From a checkpoint of a small image classifier.
Model: 31.6M parameters, norm layernorm, moe top_k, num experts 16, patch size [2, 2], width 256.
Data: trained on single toy objects rendered from many sides on busy backdrops, 101725 training examples.
Rows from block 7 of a small image classifier, named by matrix and row number. Rows with one number within an expert belong to one neuron, the router's apart. Each number is 500 + 25 x the weight over its row's rms, rounded and kept within 0 to 999. All counts start at 0. Numbers have three digits each. After the name is the row's rms in percent of the matrix's.
After each expert's rows are labels from the 100 images, of 14976, where the router gives the expert most weight on average: "top examples" is what is common among them. Only what is clearly more common there than usual is listed. The data: single toy objects rendered from many sides on busy backdrops.
# router: router (model.blocks.7.mlp.router.weight, 16x256, trained with AdamW), inputs 0-255
# up: expert up (model.blocks.7.mlp.up, 16x512x256), inputs 0-255
# down: expert down (model.blocks.7.mlp.down, 16x256x512, transposed), outputs 0-255

# expert 8
router.8 093:489553491500490523506458510516528536512506490504482518452498512508526501479552468526509492464470528480462493475489482479518470508469484522498516474535469506517498522510448523479523464518511516508492500469549548495506470469463475477517468488521494443543481469520449527466514491528503491509462512487522523512465514462491493558481503478516489538491463497500488577506512482468504500519470510496512491511488491491526502535525508540554551477493515488508519568505506483501511480515479516516498477518505460433484500495494488496516488448487505506484508507447520479474517511514461501532495504483473521455474484473496532466509485493502501502485496484494475503466486504446462482519492493524482504533446538508469540467489503532458481543511459503495483489501512512509461545531471523
up.0 101:514489527495496528473528444460487501492473472504522501453496493452503483543536478529454504497472496507468453490480499532450482474523494515515469486520517477459534502480475492475492508475462494545498456462475536494483504478471519495530487484475472506474554513495472528502496467491521540503502497455496504482498509518486507477482493479500490465464512503478515486529498481506544538480479490526550472466521492518514471478538515517510505501581464493503536524457502488531506471522553488478522428527459475515510487452533521489496491553485469456484507524473472468534487480496519485487505514525524507504509528457498524509480518537505476542524505493511448495500459515511523513547493528502553474497489508486500496494513503500474487496472509504517461457495529537506461483504502486
down.0 107:527504497511449486484488490550491502516530504495457533480518495440472480506466524470503498516539483498534479503455452560510494516494520531522473516462497513504467488567489491507504461508520519523526508502471484539495413511539488477486499491523524512487539504477497557503503488500469496478486479482554534497510482509526487523512521503477479477525520518471503473530487492503507512500473499493479492478520459479520498494506516515472526569467484512460499502503527540456488503489493517550506531488478484498534529488459500486449518486462490521471552501474468464499524481482461545509552486488502500502495507490501539505526531468553491496530523541482504532448489524499490506482475523484521462553509498525483503492528485487506507435458502490526496494510501508508511469516498500
top examples: ladder; boat

# expert 9
router.9 083:533501499444520552473463509509538479454501539492495489487516510523500494504525530485484504512506565470490441465479488484533500501545540506508541513493517476510477502532478509470483514521508504497508506472481473534460552483473535473484511512541504502512474494507494522476469471462534487455479524509488478483526533537495533515489505496530525477458509506499537520509538505482513472499506483466505525501485493500484530500477437507465520464456469431513535471499492509537502470500494520481542461484499502501494489467516484478484493544487493504491511489525493497531511474531480479507548490556490521472548532534523499492470442484511494526509516534483523497483544510483522487538478467489532543498507505521556470528501497479518516482517512548478524516542540521487484490495534477
up.0 105:508464486515527482452477498514469495490511504520523476449488514461472505455483513495541495468529497519482532490470511475505517526549501484498526543471524491534492554450466501546480447513469508511491522480495493511514509512487504512498471517516525528454470512484486458510492504475496492525462471498525492509531484485495543493532479502481539536520534512553494530495517490488529500491445519513523511475516481513497524532505528531468538500507489518504504500456530532533488482469517507478452474543516485489570491507473482481472532501493491521480497470504539465521533488467460510524483487494492491529498481503462478547481461504518476461533503502512534497553513515483461474514528536456499549508523507538478510482493516525516518534465526445480520483471482487472466497541509474
down.0 106:506515527530499461480479504489491527486506474464494526525506536480502448486510467507491498540496469486509521547487495499517505494497521451490501487495533476476503507475524544512516487553467506499486501518521506491489475468478487476535467529499502509497518513507513585532477496515485466474487494499470525483484525514501492547509495453459491495517474526477435529515502543522480529468472544537479505499518541499515476505505478433514533483493534487508522511520475500513549497563479506525502484518470557533456499506471489521478518465512504508506526458518524495477499473446485488526508485485454464488496547522467507541452454476521510477484482535529505481484489481467479449496491443550492512487473479520534500514508501455509470512493530475485506536511499516503478493492494479
top examples: from above

# expert 6
router.6 098:434465483531527518564516471511480521538480486512494486490477519538503490481485482542510490478521491496522500549499534477474504484481481507493466493482458468534485526511468477512515479449464498493484497488504481505506456499512530520515530481508533517500460492492518499483484545492476538456469501518518522462494537480498472538551545495531532571453524495538464521416464490490489526489506527540507522470516510488498521543487493512535468511484497536492506513464516515497539495518462489513536479469476507501510462470469510481484488458507518493522480501504506556496500490509513460490501520477508489502510482528480465525547550496481503482516465471525493539480519535488468532522524523526467496483498476526456546511479487504495488505503505507547491508510477465504497501499519457
up.0 094:575489500496468481537523484524510471535501496526518483510474483495515523523485499505480491519507500482515526466516456485512467534498486502466533482491486517521476516511494516511541464466464491460514463510509520567522491438473535523508467483479458449533525494509525518545534491494486490517470511531468542482467475497506488503492485488462457496526513488483500539535510458490527530466537471507484504497523493459488491489515542506518492541479519536498488569510531547458494464497527511518495516466490525486466494557469521504537510495490483472525512520537493520481513512475488506509525523456514501490515453522468541468489464502486489550509495472515519481498481511502497458499534546513483514509494455503512453523519504502557507518486527534531496482533528493473515515488512479
down.0 093:492499502471477480516526522518531503501520505504507521543499553503527530511460517514516520504472470482510511498510508482518463447493468493448520479533544469503484478513516536484507492509528509504485487467469479504481486504483533482479479496533517509495522425477448490485445513525512487523536506514535526496535467504472517533487515482510460513475497516495519455478517490502527430485511527479540522496526471490485478498504550524466476521513514521492477534491514507522535522559540492489512463448504508504490478559490498514501461511487556450516537488488488503458489494517484500525432525492464484492494501461498535495535499507521525488512530523513495515459517509501507508481508500492490506505437475559520474513507509508489470476526505497464561518516520552499469508462484493
top examples: candle

# expert 7
router.7 107:489458464515533503522496480489473476501498470510490506477492471510509481531449471498444507500501503494530476500511489513523499521538504522499528554531538492540525479506508488483503460466482475483468493494467448491513526462510478493488510469531488508471530510498527496458530517531502515514507472514543478492487553521528503531512484499473504496481503508496490535538494479510554471563497491522496509513520507498543469447488500460514494444488529563479479477497510520482457514475498491528505485476510565528526463482484540481502477487455504468464502491466473523445504484547516515505490490534540494525507486498517511478571485476513468527538493547505492544515509487474435478527491508520535489511493476470495516475505478468497511471489513513473520524504482502533464466519491477
up.0 098:452507503472496513536519507492455474480508494504484482506542526497518523483509497551509496529507527517532486508499536490477484533479518541520494513507478478519532526525518529507460562517490506560531479504478497462501555500507508461491523498512501467519499514490506540493476504535499467483431461536484471475494515482528480455499480524500448491466496475509470493457484524519489484486506526505490517490491524549484513467523508515525519487476482473490521515537494493518443517464478520465515543546498524479527522498532497528514541523483475515468537484567566514481472511469471533514465518494473542512501552532504504504523493507509485518505504530526482550499500494509515467514532504510481473496496488515503532472523453470463509518505505513518473546559501473512545513499479501
down.0 098:542512502543486492504524494478493470502493535549470496469521517465521464500514467495508494480538516493485517477461501505546481497510466467494508545520510501473515507477543482493487546489517501542490500542504500450489496487473499527532482540474494519465493471481499465472459499493487468482475581488511467518496459449533516530450474457521535507559487521513488521469527486460510467500515478488498497487548492458539519499502476493492490489497498538512519468481514505517495501514501511497486546495468493515493482486474529505505516494499495524510542508494541489461538462529502485497475512508518505493527493483489473460522498467503554463537460471462500480505520487503502519520463456475511520508498508463450494467475498524500464497410498462464515520503486483495497453476484474
top examples: duck; teapot

# expert 0
router.0 110:513511528535530479518509497518511511497547514490544541511505520502468520438485479497497491474495510540542495488478510489495504497496487498518502509469532498469483454466503467496476479496541554451520522503491476459507505467509518534495515498470516519516527510547479526518481502504454476462515538470506514562512503495518457463483465470505539478523505475540503476522444491469488483552509485474556492500459528522483496458542487486469485472561504480494528510466525495457489521504518518514500516523497514494490494535484503474507500563501507441511454473481456472515530520449524515490518477526464472514480523503512492498508536470489497502469522506511520485486519477519509480486504489543523489473476510507497531496494544512470528483514523495556483472465536512515508532449503521
up.0 108:486493559502491487475538528497501495469504488537482485539530521491540519480529534509479539507488475502534447572528545530476497495492471474496518495502499509466509479510485517512473496521469520563473474509503487468474511516488457519517533515519491479470470487484494540488486495515495511489509498498393497498455499494488542502481518504494514493511503478509481476499482495492511510493483498495532515493505513448543492476507565471551468514478468496506501516470493487520439468483518512516479568513483516501538492509507482518482491527483480498517507528524495500493485492492502482525490461510538482478495491489494523498540488463516509505470503495498463480509468486516506502470514465431530521481490486445499530515512528538475536498486471504518484452513451519481459526518440539
down.0 118:483553497512536463512521487491498519460552524505529494521511559491522508501524530451485544497515487503466530463497483489504539489487483474495541488511475418503511497490518441520464531543515486496487490519518482502462462482512471495504504509504515530481502502513521529513458530466502480517497464583461520475490484506521499536513508529537520511521547468465492483493484497500482537425543479463473544491507492490512502521514504512484443515489489506550534505570520465466537494456502474471497506504476483499464517522485485483520494497510497491484530504516519474462502540483465506488530482468472492487499474486518497466483438492506489491545503526500507518483498517493496495481523471520508517481490522517492501543493509466481523478499461516502460465484502478464503500514527497
top examples: brown; barrel

# expert 11
router.11 092:476470499499545550520582502487503472551521477485477517507504493517482513502475524483497511506489533465506485511483511513487496480538487512475506513528490483530537509474482501502519499515514488517435522517478495525509514523503519468445492515515506485497520506490495501486483465505516481494459456496481464518496456485562483492521468540563532479521508535498539494485495501480495498499514466492539545482507532523465493461514542517475453520510542457528445486542450484516500537536498483498486461458513482472471485501529537522501531497459492473529467473498501467502478498535484487516537512524508474507505475503477466506492476553539511506495494521522502506536475480494466473514471546518464515510519516485447521516522457503510493465483509535475485531528517469480494528489507446
up.0 100:488473498515496520494512521528467521490505542516500493508547540491524504516509494535525493496483475514489473504528498493479500561506515464485500497487540483483493499531533484524479521508496519549469468520504490486506472451538535519471467544539529497479524497502462495457471448464480469532510445464489502510497470487528438454444489508534512521523503490532492508497504532487505516512507517490502501471467533528504500486473509471479504427483519461472535491509479513472502491445481486498453530463491459489538484547484494505480511530464445477467490482478489489535538487446477502481530505528537463518510485486470522544510502482503501499494516481533482534480491534535496512478512486488502510535498516543518520460477540550504520465517473486510455494495525467501499517488511494
down.0 096:511516479531504528480476504488508483532462513519468531522499479495500501518525493518513502520502514479500520486505498483468493491546463513494462478494509497479517502483502493443504456503470510479520516502488502471535526520487504494518507524482459500520444506473520476478465516522475493496495560470549513529535492550507503496477531534472488482534471508516560545480503480510507505501486468493539558517553510501501491521482513500498504523518513564557436483529513495521465497490487515519496499512566488506530545479501522496476480518500505510541533514476563472501465465537517534468454471518461480485512488481519499511485557519510525495524510500495493509482509545484478482527470510498479524475486517482506500539543496490522537508530548476473524493492525483503546507493416483
top examples: airplane

# expert 5
router.5 084:508540457504475505483524479478478498511496529472455481519547533546519467501458522542529506469476562523553508514486442553513507487525486489546491497501497477537472494503508492527469462508509482504523528530525530502509515557489443480501465481510472515498490485549559503490495505482509468533458494539532449515495495516508505492483505481475516456514506506512530501501534494493495488481537491527560507532514495534519519512462440462526505490543541499491555481540508476504441502482483500502506545534500498513498487463483503503473493513502526478474479502503488501517501530492518477482497509465522535516480529535548522491507510491483500534489500483519524471482527498507533489497504475510488500528555474492505506481486478471510525480478520512487511528513507529447550498498453514
up.0 106:475519483520496497516492502489480437510487533453481513515494511425519513461505514473498504507496464508495455493509512529534480474494484519492525504539477522467527500485474475495493513489552508537518477493485478495529522475495538510510468522453489480487533516494517539528514500457518534441515460508493478474460562454548507534492488469483518496533481474518507452522549487503516493522518522526464509486549476481477510490522502487501518526510522531522472472519495528518500526483521466558498523504526493513469486467484491475488516533476479518478484508520459474443538507532461517488488481490490476505490496491564515483487516479507505505520555475475497512504523495459497472501506518539528478538472518482469516470468461519509504476515547498515537513485521463474549509496534526
down.0 116:523511498506527494486509513536463513497502499501450478483465498489511509498519495508494492472507518477502503512490497532501477445468488525519508453518489501538521509516535490483515519500461504491463499506477491544485492512476507474460471501508488473477509478469492477453492472528505440515462486487549501526534496500486464537505502495484461443471521519485464538470494494503520499489538429524485490486464535485460500484569468446534525501511485474546466537535507509489510494474479546499482462498498538531514469509497516520518472517487465514497491468527502479489455484533500541517528566544495517525526518538472537467515533518509482495508487453490523512489504506515513491476455486488517482497509528515528527499523473511509459499562485537505486542498484487473446467503490536
top examples: from above; mug

# expert 4
router.4 106:479502528501499531479548484555489460461506473478506479469437536493519495530540491491487515487459452541452543507544496479480487516492484458493520480486496522543490508530525485530549486507520500501495528494509510486501482481496476501555508486496491534519551532471491476491487549495547504534564532489488510491472482463497492476476521483482505460506497495528487516514449499474470496496477490518469467483463462447518476483501510532531507522535520532499494496513495502460524497485549489500511491494476489501480535525475503469502467541472473489471499504533471469509487511479504557540474467508455514518491504509534500540459493504495484500544511499461481498498483480489512551483526472477547526503462479488507532536518479510509533507463519445506466487493538484479493498494517513
up.0 102:499511479475473503522486496511483495470475476521546427493498465498496497463524506523537463557498471489503485538522507470505526492526483516533488493502533484514475437500553483482497531482513510496489485463509468502518513521502457503494488519486499487485552509515509472482516485548523447484519525471518519494546504510468533510504477475502478491523526497502520482459487529497498526502521432503523500499470549496523484522486476568510512514537505487534493536517475509508526522518490512485481542466513517508461467488522508518449550510509510485529498483496459518513457476501459564499513545527517504481510505446481475481470531495452517510511507467524505488494482489479484470518469504486521488474535524544511504527502482502501443538522525515518442497474525483453478488509530489
down.0 105:517493499503457541515545483533497471535491465457493467478491503510496533485466501527507491438481482535523501477538508479534478505544520494461540510437488527484524517486483481523527500525536464500495505527426562490524503497534509512511496505455510506468480510483484524541481488489532533471419492503500504505534511492532481494469481494480470494485511510504521541511547472510489491513484541516533514500480481491529531451515481484509474499513506517470494471484569549500474488513497521515554465494490501526484538500488457482530492513522514510517495520486506504528546521481523505503462459516479522494494476482462526489507529477501551477488502499520501540480554518469477503492463497501492501514504500487502544502522508492485563496509482482545521489497525516512528467507453483
top examples: from above; white; house

# expert 3
router.3 093:527480459490499498476541528488528428469552500522487500478513504514506487514498487506517484553506532483486521494506506510486495467504509468494491506534481464543515539526483544533466533529512480532485532477488526499448510527509488501508498523533501510463449476466456501509502490518512493482477532500507490473524480486533536512540512507516490490441502437489516475506504502520518499495508514499562465484515545507488504512521549511511527488507481491533461512538489482497458480492500524502468480472456506478506525511500457522497534494467496481502552487513541460497507460496491491497525505507507512472471484475432507467432488508486500488475495516542495519423518528458477492481465508491495481517479499487529516473518489511472521499490538541516477542475522517525484511495533555
up.0 113:505479472488495520510499475520506479511502512515534509520490475510505509465489471521514458482464504482490490482444525517514492512480502522521537535502510496490501507483446496479514532514513539502480511532496487532527462488479523510527466506533483496523497524481474560531537476484527496520488517486511468496490498488516508481558476517463512545489422503503455524520512496556466502528482495497524493471484481496486516538488555528482498456510508496512542482529481508515491505493489490523497484539478488527475571461495476490528498508548465502507490486488565524459518494474535505473500532538480501525528517547505479486507494464507508457484485418491523504525480527485523456490477527494519502557497496503513485497481492496440458456516539460523547517527499497516510511540497484
down.0 111:521514502482517509445490523515471497507507504515521542508441582502473443513485514472510522526452508510502430516542468452500528502480508464506496459468524512519537497499495486460496500508488533478519501505488496484502501497545494499482512513535522490535470534521488506505493547498526477483548482467523474557482483478496529476476503485533483473510490532490528480525513524484506519494486505494477482499479519542489491482518513502488550514467469474501502483479523464475554500543491467484496451480503501533513528485506527510503479501501474470532549509485514487511500494519496520477474517516538481496512498527499466511509563462452503521524455506473520548489524495540442498476496571485502472503508532514489474525496494459453479482475492529485496492538523498525468498529485476
top examples: tree; pine

# expert 14
router.14 094:513489468488530508551467511530502535515545484509506504483574487462508496514461483483504508501519487522502497488500482466491497490457488516497487479548468503520505510509506535512510535526524504463497511516474509529492519498463502501529470473521528496497460496469506515454538494483508463534493471549513488511486513505517498526549503494541475499506476507478473502511493509514489522497483501454461548452481513504508548517429470489512478492479467540496492482538467533501495516484493487478506474458530479511511456504543518513528551443539477493535491553539497489530469476510494455500467537481515504486516479492492456485476477506513474497516450500561529457482492543454491515500470492518451498487549479558519466485495501508515447491497512506507474514488492488472510475512508510
up.0 091:534503473542477510493477513524485520504516526478496532488457504490458444501510522572464534497552490483527520518506509537522520542526498519515529480499507517479430491536541492521544517571512463441446495522472499535471510467481525536491514536458491507495509512492523477501520517469484519509567486501503518488471505463463532529480496493499522508534489490517491552509480496533505516486534464515514496513489508462503455490496506548509463507477512477476494490499478488532536462534532499525524509525512500490489470522498489480481506481524493500569504475507483482509467474492466492443539469463534475511500491510526479497480495550480481459490516502473493505497527490497514486511495472493521499530523495536516505509498473500470457498488503541523524542529509483529510492505532506
down.0 094:513462494461485494462532489473519504504539500507547491483494475505495507511495528504490424516502494494472493446485523519495447437472535511484436489485505477510500497489522522486506449441454508537522511441477493457491536494501509527518498468523528499505491464467489489484543515495489518506491482485551489482491476496506515543486513504512465475475513505543505520473496479480519489516537471526499506516520490516486475491548470479520512526495478493489481501501533517545486533572490452524449505489502478514527504500509460504494464464474484497511523464524508476481537521490474487478472529531501530468528465500465544502497533474490546564519518528476504502474518459495502510530498503504471470489501469456535511507461511507514492497536459485487523502478484533519476533506483495
top examples: from below; house; mushroom

# expert 1
router.1 125:519462523479496489481491506439453519543495521476475499508495496496534502504520527508454500506541495429487504490535506516525459510516486447503471506500473482492510507486492524502478524533473493529480456536506502481537510506500541497497510537506489501508507499520477467553545495503482492477536454474521525522457470551494557478540458500509467522551516501479491479505469514534530498458533464499514496527525486472480528524503499513485518521528477519496508514533451469507522524465535485482513550499492503509498460533521487555520539529496510572517484513550516490500450535485532536506511523517478467509513516498505517503473498522493517467474523505473482516470469478528524494504506485467486513512533500492558525533514473512527471500512451504497511472495507503454487521528515519
up.0 089:504484485515445485497499492494437481471527488511489502528521491549520455521546496546482490490522490493514486517494510497495476514506496485555518542512496493493523493542519503484472478541514491488515511439518517498494463464485490488476522519510493501485500485499542498504500523505499506516486494531459484461508522528522502522495517537495496497455495465455492491439498505504490476535541521512544464519549519477457485485547474555486508441485501512472538484481489510471545543503551519482521515463493525479520477465504509478525576519500507537488533465521517529517523498519482541459470505509521515518510530536516482484480517481469467537454494534496477504521499481483518447534505499488489540558518529501485489526520534485482526491509476545497493508483485513460507504535484523
down.0 097:516485466520505514485466473516521528523530507459515501534505490501471489482492510505476490488457532501490524476492496475487519512514475481492489538508480472532476546514495486478462504482474564508486472469517461473568532488472510479513478503511504533525508510526476477531508478487478500463469506514494496514466486525482488492493492523479511464518499540524470496497492490525511483536475515524501531449514487501548510533479506488440556500511495503495556488505546527444479462505510475567521503504535503516447464549503488512490508507529512508468513536449502460503462512484500519537491499497463469481509477484542505482517488462493513518501519543508516562491491546444494491496517450497519495472475492527501523540528496502579508521518510482491492533537462497497509523493525502
top examples: from above; striped

# expert 10
router.10 094:501516555503515496497470448471502477512465538507480490468517451506519477550536537458529522504543520487510501501480529457497528514532472522497505499487491502513488535498454528485525483490502461508495465473497513511485517519468504522504507538512488497520487424509495499495499500464517482506484555541488519490513518557475488490464519520494483500471501478512516508460500512500510494514496511522502506504494508490467535506490492499487471505484477491534479521480455488506500477500464544509513515515529485490479492496493523536505464490574516584464545505485449512526486532505518495500506536484511520468540472499503491481471524475479516462530501482458481559478503514456482480528511454459489503503494507492508500452475485486545504520548481505462484503516547482467542488464535555
up.0 114:513507502564423496544477499508484472484523496494514495515454518501521539456512520458459498500509519475517531489547559499524507485534533523485473493523540482502577499472495517517490542482514467533504472536493511492495480496464490492543483544478461485477509487565500466510531541511455524510521493517459459482509488509516452488467470534455512488501465485508490512538473529526478489518486478502506485496475505544517507539509503483502490444477529502494493495481522484508512538486517519510464484472551501479506475494516540514499524494475495484511487501500473514488454515448535516486540506497516516474507502523488491531513498489520492529507540527508534480528506532511523500503507498472511466507486506547559508444527511515482539504498502518553487488484502479497460515523504481
down.0 102:497505485523460499547505480527458544499509497456476523486495494531542467458495481476531514525479523480485521481512499512494503454491505522535508499529471480517508538498478500504512485499453485491523522484505476519502494518539467508460524524487490468476540515486478487482481502487500530509507525562476475494489480483576518499499513493461531485451485458501506493482524487497515510509497498512507524501467459456508506503498505485530502520435511529496481504504515489475472490460475522502488493479494506456468466474469450508510497471500528494536496477455498458515522457463494580523489505476536403497506461490480549492503463536539483513502495498526466463487489498464518497534520508509504490536460492546506511504483510487498489450521474526506496514473455504531489513491466468
top examples: from above; pine

# expert 12
router.12 099:495536484492473498491490476478464491502501470497458483524439524513557443487541513511553516520495521467528524536469505505503513495520506555519492488509547483489553480529461524498519473511505466533474522499482541499540543551466462495513495488515481472508476516495497449503492513484493524483514482493497500526533512470521447505496548477497518481472519495526493484506524499498506551502484530500501495521504483543493512531518473458472511532484492441497472509483496525430506495500507523518522511501497472524479497466492455532543465481471510512479487495553537505502524505465487510496501515522515460474483477463490508528484482452491470519508479491509538495484503521530445523521522503530459476519511511474490487492474474525539534532511506455464533519520529531513491535542502493
up.0 095:548500543493478500479531477490520544480521474538517457512489507503532519505475491510461489502538507550485486472517477489514517500505494482493486455457477531477526467526524517475475505537522477500491539524489489463492523525511510496547493492488506550526537530523438472497521535492459504490483548476509515469551489527502524496502529479457511489482473501446493541546457499484515517519490445482468513470481480498459504507490504502533511496539519488479530514469508484467495534519509508500527519530425496519566476489520497488522477530534492505504490483479470508516519480435475541488516484496469532511465495488518469506467508530503521477465484428512467491504500527520516535531475473489496528491503502468448521490485497526518534500462501484537490500515511483492479503478507496
down.0 095:478522505507519513489472522502495464496508524471469492493463493477487535510500505513509499479473455535484540486472482529487465467509483497488507504466473457564479534477467487513522433439461494518504478472513488502495463488520504482489516508488502511473500515519506498475495489527521498478541457439435501509515475523490514509477520519471490551473504508527483476472489498471534456435484498505525495507486477484503517512493479501496531498528455541499469493490492526508539497505483509508501471529512522499479502505498492526507510528468512485504455475508493520456455507497522522515553492514526504467458471478541504527510479507525477457520481547521510484518499514449477496450475506514551508519499508559483530521430476539472481487528486509432458499479526515533488490498495479
top examples: flower

# expert 13
router.13 115:498498484466514528483521496508470523523541475525462503572494495487496511502491469539491518474493504478490449499492461509447487491527510482490538533464525480504523518501497493515477472516477502553489492508496491492470497503432504488493494468471464500480483480517501511475488481514504483485493498474521513510507552457517537493492484512522491559497490464517440461446517509452516486495496504504526517478491484446537477502524523472482481538503526484536549489495464551537516507492528505516471484519496485478502527507513493515524506464455453514497509511527476511492455495573493462491500517538544526414518505477479501510512500487470547484524554471484518481531500508509509490487485491546495503460441488518478483512505532523479503508497496460520505527493489519479483529511500529
up.0 093:488465506499500494471501460454490519516486466491493517483489540498501501468500496488433468503455492509493521519495475499509550507481517498467492520517538502554486431525483495481474499538484479475497497487487495516496512504489474539514539532465530481521488543519533485482502481467477513520499496504529492508525535494504507500483490514501481502519527533470489475498453534523504502504518485507564478481438509479499555474511520475517453515508526459520505481507478490496496506462473554463527518475490505514504483515497493458530451477509478536504499514491540497559495531467457510471501446487507503546480534521483483519488475508547510481506497464522486446534515494504511485512494513517505553496512457515528490547511474495522459487548475513511586489486524470497468499528498511
down.0 088:503505479518524460526475505522488441501495484534529527505492450517470499477460472496500509490469473532466507517503501520559482490530504512514540505479549516488513487500471492470550504462481477552510506449524532502486517510512478505489500534484472516532492459549509473545523495532531473489528474503480531486506479520498477521490487482486532508503527503518550501485476438489482493488506500512484490545511530519500477525512527501510494449543460508511477520507540505506502492494471535471491452493531475508461504473530529556459478496525479536535506535514524498480482479506516531522470567475468495501524504524475513451484507535455504520486528483473486530511529510501534452508510457509450508515522512493521476508494508506517519487462499501497526491494518516466494496497586482
top examples: table; ladder

# expert 15
router.15 098:499516527543505484499509497529554447492525516531514478472549508509556495520540485516528480486509442524465556487511513490511464471512503541445522443489522502482508525487490529508524517463537491482523483468506520481434532536518514502528475512495457495522465510518467520479464525503513492483504498496535512470465500524522507531483527468489505475552494533506488469500536525520490499536463530504459491507519477529497484515494485516528487463542508540526487490484469534453527468488515486501446497494475478481511555504516517476468511480518481528479530472482496487498514489532484504511477491502493528489511457459498517482464463520518532534518485522460512524504533481492536503517499503510493463469430516476508519462527497483505513533516534543488511493504470502528477473513492488
up.0 099:556522551520490511519506456558487443531452525542507469504519542481508501498472511501501533491527454474487498510515500486539525518499519494498515496460483540471458503501500484447535499554521549517502490519507464495515506485499496512519502467468487505543514508493525499534578538467504525513504507487451504508443485495535495481501521539517446496438519479516503495493505525470519501530487447522455533503486477487506467506511502467486457549516479524527459523451478521515503512496461453455488522506491508500489484499472479480577499523542476499515526518472485502484515478497492460521517468491486521498527507502502454520480474500504526493504474483502473471497473470519516515518500511509510505494514508527509451522544494515511480527480497494524500510485471486522519515464509508
down.0 103:480519498513457489491522512492502487505520473517460494495520500512496517469520549506525483516501523476489455506508482497475495533479531564482514511472476508469477487513511516507518478477497483531510551524513491422476500548513498503529529537507473475505528481510513487495493523491494490504499532497548483490494525463474467542529500494532489492476500529482483511529500475506542520507513489471498466447505521505504510489478497527515498495475468500541542471477489491477491507555557516478457526552481443455495522471509476491536503489471516491533555501502504483544480521517473510487515514499482498489538523504498528499485490511516525484480544491440523533517523491466492512451477514538539511522515521466538449494532488483508577487486489466527482509557517564485470488499497520
top examples: level; hammer